python train.py --encoder_kernel_size=5 --loss="mse" --decoder_widths=[64, 128, 128, 128] --decoder_block="basic" --optimizer="adamw" --max_grad_norm=5.0 --batch_size=128 --lr_schedule="linear"
Rows from block 12 of the encoder of a small spectrogram autoencoder, named by matrix and row number. Each number is 128 + 32 x the weight over its row's rms, rounded and kept within 0 to 255. All counts start at 0. Numbers have three digits each. After the name is the row's rms in percent of the matrix's.
Before each channel's rows are labels from the 100 clips, of 14976, where the channel reaches its highest value: "responds to" is what is common among them. Only what is clearly more common there than usual is listed. The data: short made-up English sentences, spoken by a formant synthesiser in many voices.
# conv: pointwise conv (encoder.blocks.12.conv.weight, 192x192x1x1), inputs 0-95

responds to: clipping
conv.51 116:125163149147105084123145131134131139125088169118101124114167097131141162103106044145189116139124136135171153116100147141160125101123169133136174140129114083156143174095075081121140122135130098157230128153136088137135094180105107107121120130108103143119145138128191083059052097104093188178

responds to: clipping; voice: deep voice
conv.127 097:108105162129070129117097070108171131197172161093125137110149119121139112089141121154123212190103162102138087156102181122084089158099050095136096096140148102126165066187106188129169107099121060108159165113111164113149174114071130175088139129109113160120130103179174128106127118131170109052

responds to: mains hum
conv.122 097:157107153125178127151186114097114097092083096114185134189141113147133145096152139120110111160200228100149054145173164128137132182129070122139179089172137201091122150048161127161150204139141103150110131167137140131138143164105103120137121122161133105106115152063161066152136133159145056151

responds to: clipping
conv.161 106:168147136165111184152182119102130078121176144086144140150191111137100135148127107106120196103074129068146109119098158046073087197144127140126146134156200098060116122143172150177117079117145227108091118119125151129152140113129109114088161055079177087145118125125108102086107129149162193158

responds to: voice: child-like voice; clipping
conv.14 117:118100148142169166124088124138156141165236113116080128133186134131096119133104114077130125127161119104144158138147183113135147165095163154132098122171109115156122154103178136255180109073129129086115140154084124132141139134139130157171135114143112123115145108162143116123154088128152124139

responds to: quiet level; mains hum
conv.184 102:099185046124087135124123114096164085109061114116081105098082133078117085065155113121115182087088110119104121087103098115131153106094142075101164094092117120106149097067113145106148106095081159148138119118123148143134113095063080063078102140100091087116137083097139124156124124145050140105

responds to: voice: deep voice; clipping
conv.189 116:101125179099084120121101133165158149158193110124126106112153107130144129128155141164116134095098124117120157117134082111101150193156162095139106127135076093088107119214148129132083135137119126113135133141120155087134055129125132092144172115110112098102153075100118064090105134112177120153

responds to: voice: child-like voice; clipping
conv.133 096:103156135077122102136117118123087145181184147139128107179211144106071139126127142130127099138124113108127088167097140142149122129159144131162086143079153235117138153139149255190140134109123147120076138119113143120145173162148118144150137113091131103054092087122158191146118140102128114108

responds to: voice: child-like voice
conv.164 121:151138104128094155129134116106129140145188123149129132146135121163088104128148114116051150127096134142173153106089141123139121164153131118113119130168078152105128146124191147162159105127113163125072114102085125111135110105127127105128120124147145143116123123161139125099169143128124166109

responds to: thin (high-pass); mains hum
conv.162 084:126105108177111149153151135113106056134142129163152148104117125144086115056124135111091142134111125103155112041127111164073143157128138104131062125128091111134116143069107119100131134151133118102085150071121146226134084109073123122129139170101114122225130100125114123118139178130088137162

responds to: thin (high-pass)
conv.176 093:105058110142124165076067139111129066119100110152176068147113104142081072110073128119059182107157168082154088123135093138066172074163147105108142111143128116073151137141146130130113135155081099151151127134084095125104139056081142074150114169109097191135136128103116103069113134123102066104

responds to: /ʃ/
conv.31 105:138086117124165103137169125117130144123072131071176135196148099155104134133121126111105058139131152146151110140162142136088136144132149122128175137116097174139135125053143096136108142196125122132127147116067142142162101094136127149070149093215069098117142170122146118141133154174180105180

responds to: /s/
conv.154 098:135139096113106109109128132151164096098199127125143106070150125114169115038123091151107141132111115117110121136115095148122115212139114096121118088096101066154136104130113156118134126104101105138136187090148139094129171162117141118117090153045117165109136054136191077130098132067131153168

responds to: /tʃ/
conv.135 092:211120143083085157098118134116186135179141081091093085227085139128109127116119113084164146124147154099114091114176111106142121124164146113147148113108118173160132150085151123121126161205138101143143168134152125131164146152122123091094111075178166176070128168104198148095118082174119137132

responds to: clipping; mains hum
conv.156 095:170175153131181147079174087124094068110050165085015145113149145185115143167104126087110117167071135103113107133115137141155142110150107152143161130176184145065111111102119086150127132146120112085149042174114141119130066121162178149069107114182175088150140155123131126147131153174139108089

responds to: thin (high-pass); mains hum
conv.158 095:123089110193127107123158143118167012158111158174068109169153135121142126115129111127082063106167113062097119084119145179156098124160104124131146137131117121110142129079066115141160138122135062141121106103146107173125157116125128119155126192092135108218127125103154113123139165170123178196

responds to: "our"
conv.121 093:000101102113094154112155131144131146206081097169124130117134093116102119119143139142161172128159137077106100120156146157130100105118121111083107114115137132085128147131195149091143098171103113146135131113114127132121102104104151144115142167135080098116112142132106144134126114174087074172

responds to: mains hum; clipping
conv.25 109:138156122123108148126089139117155116090000142149177112148107155128122150137127144144136136106135157080109125132107194135126123146122173134146207132166120148127143183080126108202137139151138134122141141135089122128129059090141096116176157179124107160104113186112126109103126147172146152211

responds to: clipping
conv.33 097:154085151129051104104097101133141102098097118107093104107078134116143138138112109102135086126149111086148121189112106114137162100139070090084130125149136116132091146161168174109142088095087130133141124143102082099124148176146100108156122125126102128090148138147137133134110086092204123154

responds to: muffled (low-pass)
conv.147 102:127118098148128152138139115098131090101148136136082146138104121126112128043136143129123133132124111113130116023127126127119140144127117112131119137137118127135121140031133123112153113118137071126129113024103111209154107120097136088132132131097093103182137091118135108118134131144068112169

responds to: thin (high-pass); voice: high voice
conv.23 127:147082129102146039145096149148146144131092144134143086113130076122135132085104107151178158096112124111138121113111112193114111116137133075145094099142078158106134113079141138038162149183098098132100169070111128111101128151091136161117127116085123164099153132128130123174121131094159088146

responds to: voice: deep voice; clipping
conv.138 107:180106154124207125134080130151119000134091142167120058124105062143110134119150123179089097142113130124094105099118132116120141147138082139216134126141200153147112110083107155070132160123148062150101137184101106096149135163124083108100117184137157089081102132080148088103084113177116072202

responds to: clipping
conv.42 097:101156114071126196139119120088131190144146102052100159188134147075147150204083142147061083136090142114109129185158096130116125158128076137142125139138105161108126103127123116114127155127114132053134145153151153084135138151145160164132110081170228117100116101140136000130095119173153198130

responds to: clipping; voice: low voice
conv.124 095:193125136142145135104115116153126157144100206125132116112115155096146135120125135138124076162105152136124097126117135135198146082098077147191101118074090126167152119133062110055147127115121120134164071129121115111124165143124181141078075094177179085130146180133136225136132143136157082108